config = dict(
    arch='transformer',
    gain_aug_db=6,
    n_mels=80,
    spec_augment=False,
    win_length=512,
    activation='swiglu',
    bias='none',
    num_experts=16,
    moe_every=1,
    layers=8,
    residual_init='none',
    nesterov=True,
    orthogonalizer='newton_schulz_5',
    epochs=149.4,
    adamw_weight_decay_other_params=0.05,
)
Rows from block 5 of a small sound classifier, named by matrix and row number. Rows with one number within an expert belong to one neuron, the router's apart. Each number is 128 + 32 x the weight over its row's rms, rounded and kept within 0 to 255. All counts start at 0.
Before each expert's rows are labels from the 100 clips, of 14848, where the router gives the expert most weight on average: "loudest band" is the band of the loudest frequency at the time of the peak; "responds to" is what is common among them. Only what is clearly more common there than usual is listed. The data: synthesised imitations of 52 everyday sounds, one a clip. In brackets: how many of the 100.
# router: slot weights (model.blocks.5.mlp.router.weight, 16x128, trained with AdamW), inputs 64-127
# gate: expert gate (model.blocks.5.mlp.gate, 16x64x128), inputs 64-127
# up: expert up (model.blocks.5.mlp.up, 16x64x128), inputs 64-127
# down: expert down (model.blocks.5.mlp.down, 16x128x64, transposed), outputs 64-127

# expert 10
loudest band: 1000 to 2000 Hz (56); 2000 to 4000 Hz (41)
responds to: applause (82); people (82)
router.10 [138 138 108 154 118  83 105 167 169 156 121  69 108 128  81 154 161 127 132  82 188  98 133 129 110 112 208 130 162 105  88 167 163 173  68  85 145 135 135 122 118 138  81 120  94 128 155 136 144 191  88 155  70 160  88 172 144 112  69 162 107  89 111 126]
gate.0 [123 114  60 132 124  69 108 110 140 134 115  69 118 147 164 136 120 151  59 136  85  91 138 143 102 145 140 100 171  88 118 119 103 122 180 130  91 153 179  83  97 165 116  80  98 156  68 106 122  44 139 119 135 153 154 153  92  62 127 143 144 182 137 137]
up.0 [101 156  91 143 144 135 104 101 164 129 143 149  73 142 120 125 117 160 101 142 141  51  88 207 125  84  88 125  49 101 188 155 127 138 148 102 162 152  84 104 127 137 123 163 120 108 124 155  97 172 154 162  83 147 126 123 181 158 126 104 135 147 120 162]
down.0 [143 121 150  84 114 153 164 140 159  88 109 136 124 105 162 133 117  78 126 101  75 167 129 190 136 141 154 194 156 163 135 165  93  93  90 160 105 124 145 116 152 116 133 120 129 123  94 149 114  55 104  88 112  92 110  83 142  93 151 147 105 117 139 126]
gate.1 [ 98 145 125  58  97 107  98 162 157 124  93 110 114 117  69 100 169  82 171 121 142 119 175  92 148 150 118 102 150 146 157 152 138 148 154  79 117 136  88  98 177  67 130 184 117  58 147 209 121 100 128 149 126 100 129 139  97  98 178  87 133 151 138 127]
up.1 [ 97 124 126  90 100 109  93 148 163 111 111 121  98 122  86 100 175 101 187 125 143 108 178  95 142 159 119  90 148 157 134 144 163 161 153  50 105 133 104  82 156  69 112 182 106  80 141 191 125 107 121 157 112 116 105 127  87  88 186  92 110 127 133 132]
down.1 [128  93 190 113 128 118 107 112  80 161 133  83  95 149  50 156 113  98 145 142 117 169 146 192 132 132 115 127 135 128 114 173 136 112 127 127  79  80  83  87 169 126  97 150 101 127 151 174 135 123  73 150 139  97  90 153 123  56 172 113 111 108  43 150]
gate.2 [146  90 147 102 162  91 136 100  83 158 128  68 116 119 153 177 139 148 119 128 115 135 116 139 168 136 129  57 107  92 139 165 134 140 105  93  66 121 162 122 183  94 136 139 121 119 187 113 164 173 144 125 154 147 161 135 154 169 109 170  74 149 122 157]
up.2 [130 168 141 174 114 184  92 154 187  89 103 185 121 151 111  94  59 103 119 158 105 146 130 139 103 158 122 201 164 195 147 118 131 106 147 133 162 145 101 139  87 123  78 110 117 124  70 129  86 105 148 123 111 107 101  87  96 109  99 116 161 129 135  63]
down.2 [155 114  52 140 125 140 119 156 201 126 123 141 109 150  91 138 106 151 131 196 138 156 136 105 130 120 103 245 192 139 125  93  98 113 112 127 162 106 139 146 135 145  89 156 124 149  89  64 133 123 172 149  97 116 113 131 124  87  99  76 150 173  93 106]
gate.3 [ 46 101  98  97 168 154 111 119 160  98 128 222 102 140  98 118 132 160 156 118  68 100  83 154  92 166 111  92 170 121 135 118 119 114 123 131 150 123 167 113  38 160 142  62 108 128 113 101 137 181 130  97 160 157 144 110 129 107 111 131 135 175  91 181]
up.3 [145 139 169 107  99 123 160 120  74 142 132  53 182 146 131 129  74  66 105  92 106 130 145 103 133 116 137 178 124  67 109 118 134 149 109 165 126 120 119 169 212 113 147 166 154 133 178 109 122 140 136 161  84  99 155 132 139 134 138 104 138 150 185 117]
down.3 [152 106 208  94 137 106 145 161  89 140 107  92 159 113  37  52 135 138 211  91 133 118 116 112 135  96 165 175 123 119 150 172 104 137 130 155 136 112 126 120 130 142 114 156 133  88 120 100 134 147  96 164 146  69 144 155 139 103 186 180 154 157 108 115]
gate.4 [108 130 117 164 114  93 148 177  81 121 134 165  99 157 150 112  89  69 113 157 173 129 130 125  95  84  65 180 143 120 148 154 164 139 142 131  95  94 112 104 129 106 163 104  68  85 123 132 107 111 189 116  93 153 114 132 106 154  90 169 153 163 107 159]
up.4 [ 54  91 112 135 116  97 158 171 111 153 104 165 155 159 122 114 107 106 112 122 153 131 119 116 141 125  84 171 122 130 113 131 143 149 133  97 101 130 105 120 114 118 136  87 114 142 123  88 127 111  91 149  88 196 135 133 145 115  83 190 142 179  69 155]
down.4 [135 133 139  89  94 134 111 106 137 135  79 142 145 153 124 129 146 158 101 135 135 111 119 138 142 113  29 128 192 106 107 167 181  75 148 102  94 131 110 174 183 116 146  73 176 178  57 126 112 168 139 146 109  71  84 148 120  41 113 129 132 176 138  91]
gate.5 [120 113  85 103 165 132 150 111 141 182  98  79 110  83 111  66 176 134 107 129 112 196  68 189 134 127 147 109 190 163 155 139 145 149 150 167 118 152 131 122 132 117 130  85 183 107 112 155 110 193 105 110 141 132 194 202  96 193 140  99 121 107 138  96]
up.5 [ 46  49  94 110 103 157  78 165 177 109 138  64 156 124 100 195 140 117 162  82 127 187 100 208 153 122  84 121 161 137 146 114 150  89 133 164 129 129  94 127 114 146 125 106 144 133  69 156 162 121 109 148 114 162 195 153 133 130  90 137 102 131 164  96]
down.5 [ 82 108 118 192 153 161 174 110 164 120 152 152 123 145 121 135 162 169 164 166 106 140 134 135 120 104 100 162 179 108 119  71 163 188 151 132 128 126 152 161 101 171 102 101 143  94  78  90 107  93 121 126  61 109 140 102 110  86 159  42 141 145  53 174]
gate.6 [121  89 130 130 132 106 147 173 161 129 116 109  87 141 151 168 157 145 154 137 109 177 125 173 143 169 150  70 114 187  98 151 148 108  83 127  93 123 161  82 111  76 134 173 138  87 152 133 130 127 137 123 131 106 146 134 124 134 167  94 173 134  97 161]
up.6 [127 172 134 127 177 167 160 156 113  62  86 100 138 102  93 106 121 124 114 174 121 183 115 141  87 121 171 124 105 144 113 156 126  73  96 113  77  96  87  84 156 132 110 136  76 138 105 115 122 129 128 153 174  97 186 116 126  93 128 114  79 175  96 119]
down.6 [144 111 125 137  90 114 111 113 136  96 171 171 154  99 118 161 164 114  82 141 107 120 133 170 155 143 191 185 152 163  98 116 101 121 144 137  98 142 149 144 103  90 119 187 121 120 166  92 165 170 131 194  67 152 112 101  96  99 131 124 155 117 135 147]
gate.7 [ 44 122  76 121 124 109 108 101 148 106 123 132 142 122 141 116 144 117 103 137 120  87 124 162  95 133  62 106 163 179 134 124 110 147 166 102  86  99 120  82 129  75 183 103 138 150 106 144 132 118  85  95  75 152 169  67 117 129 100 166 109 118  93  82]
up.7 [123 115 116 198 113 142  94 140  84 130 105  89  56 106 135 121 123  70 165 189 172 123 154 119 129 133  70 129  87 189 123 150 120 129  85  93 109  73 112 115 130  43 153 130 106 156 111 204 184 114 129 100 138 144 117  77 181  84 107 151  93 146  96 113]
down.7 [104 112 188 136 116 163 118 189 128 139  75 107 111 189 137  91 153 124 174 100 134 115 122  65 133 142 165 165 136 106 111  66 158 117 145 149 151 141 150 144 132  98  69 136 142 125 101  91 155 122 114 130 105 144  76 158  87  53  24 130 129 136  95 130]

# expert 15
loudest band: 250 to 500 Hz (43)
responds to: melody (92); music (92)
router.15 [189 122 154 119  76 143 160 112 208 147  56 108  79 179 101 160 160 137 138 135 155 163 126 143 115  89 155 123 115 184 155 130 166 148  57 146 138 134 202 162 140 138 112 118 100 136 154 167 116  97 108 172 113 156 109 151 116 113  97 144  79 113 142 106]
gate.0 [130 102 118 156  92 109  77 127 139  85 141 173 153 149 124 120 139 167 170 135 116 195 128 177 117 109  94 101 119 118 118 140 151 166  93  93 105 151 140  93  88 155  97 139 151  82 157 132 136  93  94 107 170 120 204 121 143  71 102  93 195 128  67 115]
up.0 [176 166 126 161 161 129 112 138 106 154 129 172 159  92 104 128 110  95 136 177 224  90 169 121 120 189 157 119 145  95 124 104 114  87 111 155 127 155 122 156 116 168 100 143 118  74  93 128  90 145 173 146 179 179 106 138 151 146 119 139  78 164 102 152]
down.0 [103  96 124 126 147 120 144 110 113 202 121 129 169 117 121 148 152  78  90  99 156 161 121 114 129 174 118 170 133 149 114 142  93 156 108 162 140  55 114 162 148  83 143 146  83 190 147 104  93 126 159 105 157  91 124 134  92 140 120 141 172 144 132  97]
gate.1 [131  81  69  93 114 121 117  75 168  69 150 145 210 129 115  89 167 114 170 179  65 125 110 108 125 152 163 126 177 107 155 113  85 130 132 116  70 103 119  87 112 148 174 102 120  72 150 171 152 137 104 147 133 129 128 112 154  87 137 101 119 103 168 124]
up.1 [119 143 156 162 168 102 147 143 123 141 151 127  86 115 170 133 114 124 164  61 155 139 138 103 111  88 124 106 139  79 118 125 136  86 180 126 200 118 140 118 129  78  71  95 109  91  75  50 130 141 137 121 146 125 152 134 126 188  63 145 187 156 100  98]
down.1 [153  60 155 122  70 147  91 132 112 135 154 134 186 114 146 158 108 100 104 172 129 133 133 145 150 181 129 119 113 127 176  85 141 151 157 167 119  87  95 103 145 127 189 126 108 121 121  74 138 108 163  68 144 183 155  91 135 169  51 142  71 140 126 109]
gate.2 [172 159  62  94 101  76 113 138 152 113 167 146 137 101 106 113 116  60 149 165 111 149 132 135 172 148 129  87 121 145 167  98 140  85 137 161 111 122 208 155 105  36 125 138 116 100  76 105 101 143 145 140 159 149 104 136 134 116 143 167 119 128 124 142]
up.2 [175 145  86 111 101  86  92 141 128 100 170 158 118 108 125 116 110  67 131 152 117 143 163 121 171 137 116  85 134 147 162 100 122  70 139 140  74 125 199 152 114  16 127 131 124 109 108 117 100 163 162 148 152 148  93 143 131 113 150 161 118 102 127 117]
down.2 [203 149 139 102 106 101  69 150  89 152 182 116 104  89  58  75 147 137  96 120 164 139 133 172 165 145 124 124 119 134 138 112 109  80 138 100 140 110 111 161 113  95 118 125 124 122 153  89 129 164 194 158 148 123 139 171 117 117 212 103 145 146 152 128]
gate.3 [117 117 194 130 161 105 121 148  89 116 190  91 147 176 137 140  91 163 179 123 155 156 101 174 135 127 161  38 120 127 111 123 111 111 128 108 183 138  68 137  80 123 188 152  61 143 129 130  91  86 111 124 102  89 123 125 112 149 114 114 145 105 118 159]
up.3 [132 124 218 118 145  96 122 134 106 111 203 103 173 187 146 135 109 158 159 124 140 173 116 174 166 123 141  77 155 214 145 149 119 115 152 122 193 122  48 157  98  93 216 145  97 172 139 164  91 105 131 112 112 100 127 121 148 170 125  80 137 141 144 130]
down.3 [100 162 177 140 143 136 113 123 170 127 167 158 150 141  97 146 133 116 121 117 153 136 102 135  96 112 124  62  75 154  98 108  75  70 118 110 119 175  99 179 121 206 152 144 137 104  73 115 136 169 134 140 112  85 140  64 119 186 126 126 134 138 146 119]
gate.4 [144 148 101 157  95 120  97 165 140  82 107 140 147 134 131 166 153 100 104 116 113 157 109 104 130 105 116 124 121 135 135 117  95 107 121 173 110 151  58 141 122  47 165 114  60 107 197 147 126  87 152 131 108 135 154 128 190 193 143  90 157 169  72  95]
up.4 [105  80 113  76 150 162 169 125 151 170 175 133  92 227 103 115 117 119 113 173 168 111 132 213  99 114  82  88 119 149  81 172 167  95 126 114 131 143  98 151 166 147 106 110 160 153 113 119  68  93 126 137 115 104  83 109 147  94 119 160 153 130 115 150]
down.4 [ 86 100 160 136 134 108 212 116 120 176 127 150 174 112 130 113 146 109 142  92 165 159 103 121 107 123 154  87  82 109 126 154 108 132 129 141  76 170 101 117  72 133  99 113 102 167 118 148  76 179 150 138 140 121 100 132 114 112  89 126 163 123 157 116]
gate.5 [125 144 156 150 124 176 155 103 125 184 132  87 125  58 117 124  95 135 129 196 147 173 109 157 124 118 156 125 119 196 157 171 131  93 138 126 145  74 134 155  85 115 177 120 136 179 144  76 140 101 127 112 161 100 148 152  93 164 147 124 122 108 137 160]
up.5 [105 134 187  99 138  57 118 193  83 162 124  97 184  63 138 125 187 142 133 117 172 140 112  99  75 112 136 202 130 147 105 119 119  96 152 157 109 112 114 121  78  84  86 163  76 178  99 145 156 125  84 122 112 108 140 161 132 125 163  81 115  74 136 110]
down.5 [179 113 171  75 125  67 107 122  98 141 148 169 101 142 114 109 132 149  62  57 166 113 122 155 179 146 121  57 162 149 127 143 144 128 116 145 154  99 133 160 120 113 130 130 124 113 137 124 108 118  98 184 128  88 161 104 104 138  88 169 113 117 200 118]
gate.6 [ 97 178 122 173 162 139 154 153  83  84 122 172  69 149 153 126 167 142 161  57 131 153 120 109 116 132  87 100 119 108 142  84 101 109  89 169  97  97 153 168 120 174 186 131 163 132  90 169 134  74 112 148 183 145 146 129 131  82 133 150 136 120 169 177]
up.6 [ 72 158 125 159 169 147 155 151  76  92 140 168  61 134 158 119 189 143 145  77 142 144 136  97 114 135  95 115 122 113 160  94 115 146  93 136 101 126 144 163 132 164 202 109 160 130 107 187 122  90  99 160 199 157 104 132 133  83 132 160 124 126 141 186]
down.6 [131 121 156 105 190 159 137 124  64  96 170 158 113 148 201 137 123 141 120 118 168 104 150 215 123 122 102 124 123 110 145  96 121 142 118 180 110 127 109  91  96 129 126 131 136  91  72 213 124 129  90 119 155 146  86 153 143 148 183  88  91 127 195 140]
gate.7 [112  90 103 115 111 189 163  89 115 127  93 142 104 127 128  83  97 158 141 153 139 140 150 144  99 137 173 138 173 120 120 111 108 123  99 183 170 112 141 178 149 119  85 165 133 142 125 139 134 120 162 155  87 161 157  45 123 142  78 130 142 177 158  88]
up.7 [108  83 112 114 119 190 166  90 127 119  83 137 107 132 126 101  99 156 138 139 147 148 133 135 102 124 185 124 184 112 124 112  99 106  99 170 161 118 138 170 153 102 105 159 138 150 115 138 137 109 161 149  85 160 157  47 127 153  65 127 138 174 152  84]
down.7 [157 159  97 151  85 130 102 118  55 113 139 146  70 166 149  80 136 126 145 186 178 131 162 123 101  83  78 141 146 151 134 103 123 155 174 151 133 105 113 100 123 138  47 167 153 105 136 125 137 123 113 121 149 111 174  61 122 144  82  47 137 131 133 153]

# expert 3
loudest band: 250 to 500 Hz (47)
responds to: wind (70); nature (70)
router.3 [129 158 186 129 117 125 179 108 190 192 107 148 151 147 165 116  89 137 162  81 113  94 135 100 107 133 159  97 136  97 113 115 139 196 160 138 164 146 134 172 126  89 159  80  94 111 112 149 121 110 185 126 147 123 148 133 104 176 181 115 156 132  93 120]
gate.0 [139 106  80  71  84 104  93 125 144 107 115 116 101 152 152 151  69 140 122 117 107 166 136 193 114 120 116  97 149 120 157 168 110 146 163 107 129 185 104 172 134  75 124 114  73 115 208 160 106 123  87 138 187  87 135 141  69 111 119  90 183 180  92 106]
up.0 [170  98  85  95  89  90 120 113 165 103 100 128 106 164 131 161  79 138 108 137 126 155 152 165  77 124 105 121 134 121 120 139 105 157 155  88 128 195  89 174 128  77  84 125  79 134 190 171 121 165  93 145 171  77 155 151  82 109 136  93 197 157  95 107]
down.0 [176 122  64 144 112 101  84 166 199 160 103 156 119 189 108 161 119 125 153 110  69  90 133 199  45 168  95 121 135 147 112 128 122 113 131 145 118 157 118 116 138 112 140 163 134 122 141 157 124 142  79  91 105  74 135 122 166  84 124 114 103 122  95 118]
gate.1 [104 171 134 181 148 135  97 133 151 105 100  73  91 136 136 126 106 165 135  97 130 111  72 150 130 126 135  29 163 216 119 157 145 103 115 117 199  88 129 165 157 104 118 133 128  61 131 143 108  98 111 166 125 137 158 131 148 141  77 143 165 168 137  54]
up.1 [114 174  99 203 114 151 128  82 167 173 145 117 132 123 116 101  88 132 114 166 145 124 127  81 101 126 138 127 174 133 129  82 113 132 175 168 205 129 146 160 167 163  96 122 185  73 110 159 124  95 130 160 121 106 189 134  73 148  80 136  64  69 138  61]
down.1 [127 159  47  96 182  83 195 143 171  90 123 123 151 170 127 136 148 103 169 166  72  69 105 188  65 195  94 131 162  89 125  76 102 114  80 133  80 149 126 114 138  94 136 171  94 112 118  99 114 135  88 119 151 133 109 125 126  97 115  88  98 143 140 138]
gate.2 [ 97 113 125 147  90 114 103 156 151 111 139 156 152 139 137 114 123  98  97 124 134  89 141 163 109 135 155 109  96 151 171 203 140  83 152 138 155 107 183 138  98  85 115 147 151  77  99 157 126 184 138 133 144 182 152  86 109 177 122 120  79  90 117 173]
up.2 [105 165 121 124 139 213 111 127  53 106 204  69 155 162 213 124 149 130 104 101 148 102 193 144 142 117  99  66 141 154 128 141 127 132  97 104 188 114 154 116 124 116 124 124 149  95 137 133  97 142 132 135 145 144 101 129 143  77 118 120  97 130 113  96]
down.2 [118 164 144 151 105 104  36 107 113 118  89 103 102  87 128 110 145  57 158 108 110 141 113 133  89 150 142  71 118 189 116 136 163 122 109 157 140 148 166 190 116 168  60 160 167 104  76 134 135 138 158  95 109  68 157 152  85 171 149 141 103 169 125 124]
gate.3 [100 119 138 112 125 117 174  65  79  98 151 185  90 166 124 104 144 113 161 118  84 117 111 146 131 120 133  98 113 137 145 115  95 121 215 125 167 126 123 121 134 172  78 181 119  94  74  71 133 139 138 113 116 143 247 147 102 119 168 125 101 197  85 172]
up.3 [142 142 105  86  98 108  55 144 138 129 127 100 190 106 122 163 109 139  78 136 142 157 130 151 118 156 108 172 185 120 100 151 175 142  88 157  95 155 149 160 128  58 204  50 111 107 193 167 130 149 120 144 116 113  73  98 124 112 115 132 140  64 154 101]
down.3 [144 155  19 101 178 189 123 132 199 145  88 110 124 123 154 111 143  97 112 222 128 181 145 132 120  87 108 142 137 100 155 150 144  83 108 176  87 177 121 131 146 125 180  98 126 131 108 213  68 107 151 190 103 116 139 166  70 158  83  70 138 153 113 104]
gate.4 [130 134 142 141 144  80 176 115 161 127  99  87 142 146 118 150  95  91 141 117  97 127 181  92 127 133 136 166 159 141 146 115 125 128 126 170  93 172 123 104 117 124 110  96 116 112 197 165 120  63 156 136 193 140 110 145 123 116 159 117 146 133 150  61]
up.4 [137  86  92 121 114 103 146 138 116  87 109  80 157 118 106 147 118  83 100  85  71 134 134  40 149 140 124 174 159 168 132 118 100 119 110 231 166 100 122 135 137 125  53  84 138 155 116 168 131 170 128  80 186 108 151 142 119 133 161 102 162 144 132  65]
down.4 [136 110 103 156 102 181  99  98  81 133 185 120  89  73 138  64 123  99 137 115 126  94 150 157 135  68 161 143 131 134 138 104 128 121 121 125 125 104  80  92 117 114  90 135 132 132 111 135 200 117 135 111 109  83 158  93  81 171 109  99 104 173 151 154]
gate.5 [114  91  97  66 130 139 193 191  64 142  58  73 184 160 130 157 134 141 105 102  99 118 170 150 112 154 116 143 123 118 151 187 133 129 148 137 160 130  83 123 114 124 145 121 167 148  32  66 132  92 149 155 119 126 165  87 160 120 120 130  91  69 109  80]
up.5 [186 138  26  65  85 109 132  85  97 125  91 141 191 134 140 183 110 177 146 122 152 183 144 134 155 106  96 117 164 117 120 133 159 167 131 127 148 165 155 115 123 106 126 174 106  85 119 111 100  65 168 151 150  95 154 159 118 147 123 101 140 133 176 160]
down.5 [141 126 103 174 100 104  99 103 141 128 116 145 139 157 126 138 129 159  97 107  83 129  43  71 169  75 118 180 117 108 101  74 131  79  42 183  81 114 137 133 161 102  45 100 145 138 114 149 168 107 141 109 120 148 126 174 139 120  93 130  88 120 158 116]
gate.6 [ 92 105 137 104 110 200 106 127 126 125  69 147  78 178 178  94 107 103 221 182 141  81  89 162 119 122 105 112 107  98 118 108 156  96 163 152 146 129 147  91 187 130 125 201 153 118 118 132  83 124 116  92 128 120  83  53 125 155  59 137 140 150 120  41]
up.6 [134 152 117 126 126  71 133 180 118 126 213 147 161  64 125 141 129 133  87  58 104 147 160  93 157 121 130 155  92 170 159 119 146  97 108 119  92 133  70 106  50 147 101  47 116 121 142 115 136 155 135 171 106 130 170 192 114 116 209 114 150  91 137 225]
down.6 [ 80 130 141 149 130  97 130 145  61  98 143 139 120 117 158  79 133 149 137 103 100 140 140  63 201  82 120 201 140 138  99 113 189 157 122 123 158 129 103 194 169 122 160 115 115 120 150 112 104 163  95 115 179  98 100 104 126 116 140 145 111  82 140 111]
gate.7 [158 106  74 142  86 166 102 161 117 142 100  99 173 110 158 123 145 151 123 130 137 165 160 164 157 153 165  92 109 121 160 135 136 123 155 151 146 102 169 157 137 138 161 133 116 174 114 116  33  42 147 123 167 159 111 167 126 158  92  94 135 111 153 177]
up.7 [100 200 151 162 121 130 159 131  83 167 141 119 106 189 128 102 118 111 144 184 159 197 129 149 127  92 142  94  86 155  93 133 159 160  79 121  83 129  93  93 115 137 123 102 127  60 112 155 130 116  80 140 166 143 156 134 106 136 108 109 164 186 129 185]
down.7 [152 134 175 110 175 100 132  82 148 133 137 148 114 131 166 117 115 146 159 129 111 131 107 118 108 141 150 123 108 135 155 163 109 180  97  41  83 164 131  88 140 120 153  69 154  64 168 164 154 167  89 171 180  76 120 109 109 142 164 217 112 123  99 145]

# expert 8
loudest band: 250 to 500 Hz (57)
responds to: engine (78); machines and effects (78)
router.8 [188 130 138 108 117 140 130  77 151 104  79 164 136 155 116 138 134 166 114  97  95 106 130 142  98 193 143 125 158 152 192 141 107 112 147 127 124 151 150 163 178 119 115  99  86 154 158  95 124 170 110 139 172 102 113 175 112  81 147 131 123 124 145  83]
gate.0 [162 109 111 133 123 149 106  61 140  80 145 176 171 112 101 148  97 120 101  75 130 143 126 150 101  76 104  98 151 144 104 117 181 135 177 178 155 131  85 128 178 111 131 101 191 103 160 168  84  97 115 133 100 101 170 158  98 145 210 150 135 124 135  90]
up.0 [106 159 107 106  95 138 125  36 157  70 132 179 135 138 109 146 115 157 128 101  40 110 134  66 118 142 117 107 159 130 119  88 146  89 151 173 153 159 173  98 143  93 167 123 204 118 113  92  74 114 121 122 114 175 155 137  32 146 186 137  92 125 117 109]
down.0 [ 82 119  68 156 107 148  96 146 141 133 109 104  91  99 175  74  98 161 110 174 205  84 123 174  91 113  83  92  68 152  85  85 162 114 155 144 167 154 109 140  87 124 163 118 108 170 132 108 150 134 133 125  80 120 172 111 131 125 195 101 114 122 132 157]
gate.1 [106 123 153 145 112 140 111 103 126  56 146 198 180 105 126 139 114 107 128  53 173 169 146 134 146 109 173  66 120 116 119 161 104 123 125 164 155  99  79 126 130 159 226 100 111 136 155 185 116  98 173 117 172 119 107 157 107 181 120 128  96 112 147 188]
up.1 [162 129 147 124  90 135 186 146  97  40 175 226 154 140 148 135  89 107 148 130 156 135 170 113 131 164 138  48 125  94 119 173  83 130 109 152 205 117  88 140 154 188 178 111 165 161 162 163 160  90 140 111 132 139  70 200 109 160 106 126 103  63 152 168]
down.1 [ 92 123 207 115 155 155  94 135 109 152 186 170 173  98 130  82 118 133 150 140 126 175  96 122 106 139 188  52  80 147 113 148 103 100 161 156 192 171 118 164 126  99 182 107 126 144 124 115 115 140 119 131 172 142  73 137 149 153  46 133 135 127 173 166]
gate.2 [107 145 107 152 112 178  91 206 116  94  72  99 163 127  85 119 144 142 196 131 151 131 136 111 147 135 100 194 120 162 209 132 168 101 177 139 152 120 178 154  99 122 147 179 115 170 136 125  82  99 163 119 111 114 112 149  90 222 105  81 192 120 151 134]
up.2 [112 186 152 136 162 115 113 111 107 140 128 151 119 117 158 112 139 132 151 102 104 108  65 124 106 136 104  96 110 191  57 112  73 171  97  90 126 113  54  88 102  99 120  99 125 120 113 116 129 178 142 140 114  79 123 111 161  58 128 134  79 188 119 159]
down.2 [138 173 173 159 162  93 164 112 147 148 167 137  58 141 128 138 102 109 158 172 127 133 120 112 136  99 130 109 101 179 158 135 137 169 150 110  35 170 125  93 119 130 129 180  90  93 123  93  94 160  98 190 204 110 168 140 142 118 150 155 139 155 145 137]
gate.3 [110  88 176 131  94 139 135  91 149 162 124  87 153 223 130 102 107 142 147 125  95  96 134  96  88 166  74 148 103 159  67 139 111 192  69 140  98 173 106  80 157  87 113 171 113 106  63 106 141 107 117 158  74 130  86 155 156 147 117 106 130 190 144 133]
up.3 [142 123 101 109 124  87 170 106 187 102 101 141 170 120 127 110 123  92 169 117 134 116  99 138 155 151 107 135 136  99 113  93 109 158 141 200 159 100 157 185  85 158  86 175  92 147 136 125 129  87 124 104  78 118 109 193  87 122  96 145 125 116 125 170]
down.3 [ 98 105 163 122  67 139  87 134 151 123  45 134 131 153  99 152  82 124 167 114 185 113 134 117 120 125 126 135 115 130 101  98  99 139 109 136 162  70  90 123  83 142 210 107 118  30 155 146  65 162 133 142 172  99 141 167 180  68 179 140 133 132 154 102]
gate.4 [149  77  92  93 138 172 194 191  83 152 157 144 210 186  87 137 127 120  78  70 157 149 145 187  92 116 129 171 121 152 135 121 178 141  94 157 100 134 125 164 137  98 149 147 131 147 100 148 171  93  95  84  84 146 131 119 116 168 104 127 137  43 117 133]
up.4 [136 105  99 105 118 176 182 187 131 146 161 133 129 165  94 109 149 154 128 116 122 136 117 146 117 113 100 131 107 104 126 189 150 171 118 166  95 120 138 150 217  87 135 116 129 115 101 121 126 124 131 121 128 181 135 108 130 105 106 137  85  62  78 124]
down.4 [124  97  59 131 161 153 171  68 103 143 112 125 183 118 123 124 128 113 122 130 119 134 122 104 139 145 141 126 106 134  85 179 162 181 127 107 104 132 125 132 120 153  92 130 118 173  97 162 123 170 227 119  42 137 112 120 130 165 155 167 139 141 142 100]
gate.5 [114  87 100  83  73  55  89 138  86 102 114  90 121 113 111 165 125 117 156 108 125  97 118 150 147 171 165 148 131 122  72 141 162 115 119 117  98  61 118 112 127 169 173 131 126  89 166 183 128 128 123 151 138 142 185 173 121 131 151 126 129 109  77 183]
up.5 [ 99  82 112 105 103  51 121 116 136  85  58 112 162 113 154 136 111  50 146  66 140 106  96 150 180 178 138 154 146 123 108 171 144 151 159 124  82 131  90 117 142 121 206  98 128  98 165 128 144 133 111 171 139 130 204  76 102 127 107 138  79  93 112 147]
down.5 [110 171  60  91 134  85 140 115 142 115 195 126 113 172 120  93 125 100 172 163 148 160  64 187 120 124 157 158 119  86  76 155 116 103 157  95 176 155 144 175 175 141  91 195  69 144 163 125  87 151 138 216 122 157 157 161  94  97 142 114 115 143 156  93]
gate.6 [132  76 104 119 102 164 166 184 126 151 105 137 153 162 120 115 109 122 117 100 116  98 194 143  75  93 173  96 119 134  41 174 106 160  93 165 146 121 124 104 121  79 122 167 123 155 130 140 154 146 146 129 151  98 122  96 185  99 100 156 136 149 165  40]
up.6 [142 176 116 148 151  87 150  56  76 133 156 162 113 149 144 154 126 122  94 135 169 175 146 131 114 115  46 173 153 106 103 120 127 119 126 144  97 136 145 113 124 160 122 177 158 123 141 156 118 133  69 134 117 145 160 175 118 150 164  97 175  92 131 187]
down.6 [133 163  99  90  78 139 163 104 124 152 105 131 155  76 170 152 125 129 182 158 129 187 115  98 115 126  27 149 109 140 139  90 125 124 130 107  99 146 101 145 157 181 100 125 141 198 139 103 138  84 154  90  93 137 100 136 124 195 136 180  72  62  65 105]
gate.7 [ 95  80  96  95 112 113  94 137 147 123 147 107 160 126  96  76 122  66 121 101 137 144 109 127 192 156 180 121 198 104 120  96 129  99 119 131 107  96 118  99 141 181 158  96 147 146 150 125  89 150 121 181  23 128 199 110 107 113 153 131 144 100 151 140]
up.7 [155 159 157 171 152 147 154 114  87 149 107 147 107 139 176 182 124 183 127 148  96 111 137 138  62 108  89 119  65 156 139 157 139 169 144 128 150 160 134 162 130  82  92 166 118 113  81 115 159  85 145  71 233 128  54 143 140 157 106 124 111 152 113 118]
down.7 [169 145 160 139 161 130 137 103 102 113 120 116 152  78 184 143 118 110 155  85 139 112 129 151 130 177  69 154 167 142 160 123 146 153 118 116 121  94 109 151 136 148 121 129 136 131 104 132 126 138 169  94 117 141 169  97 138 156  54 181 117 113  87 161]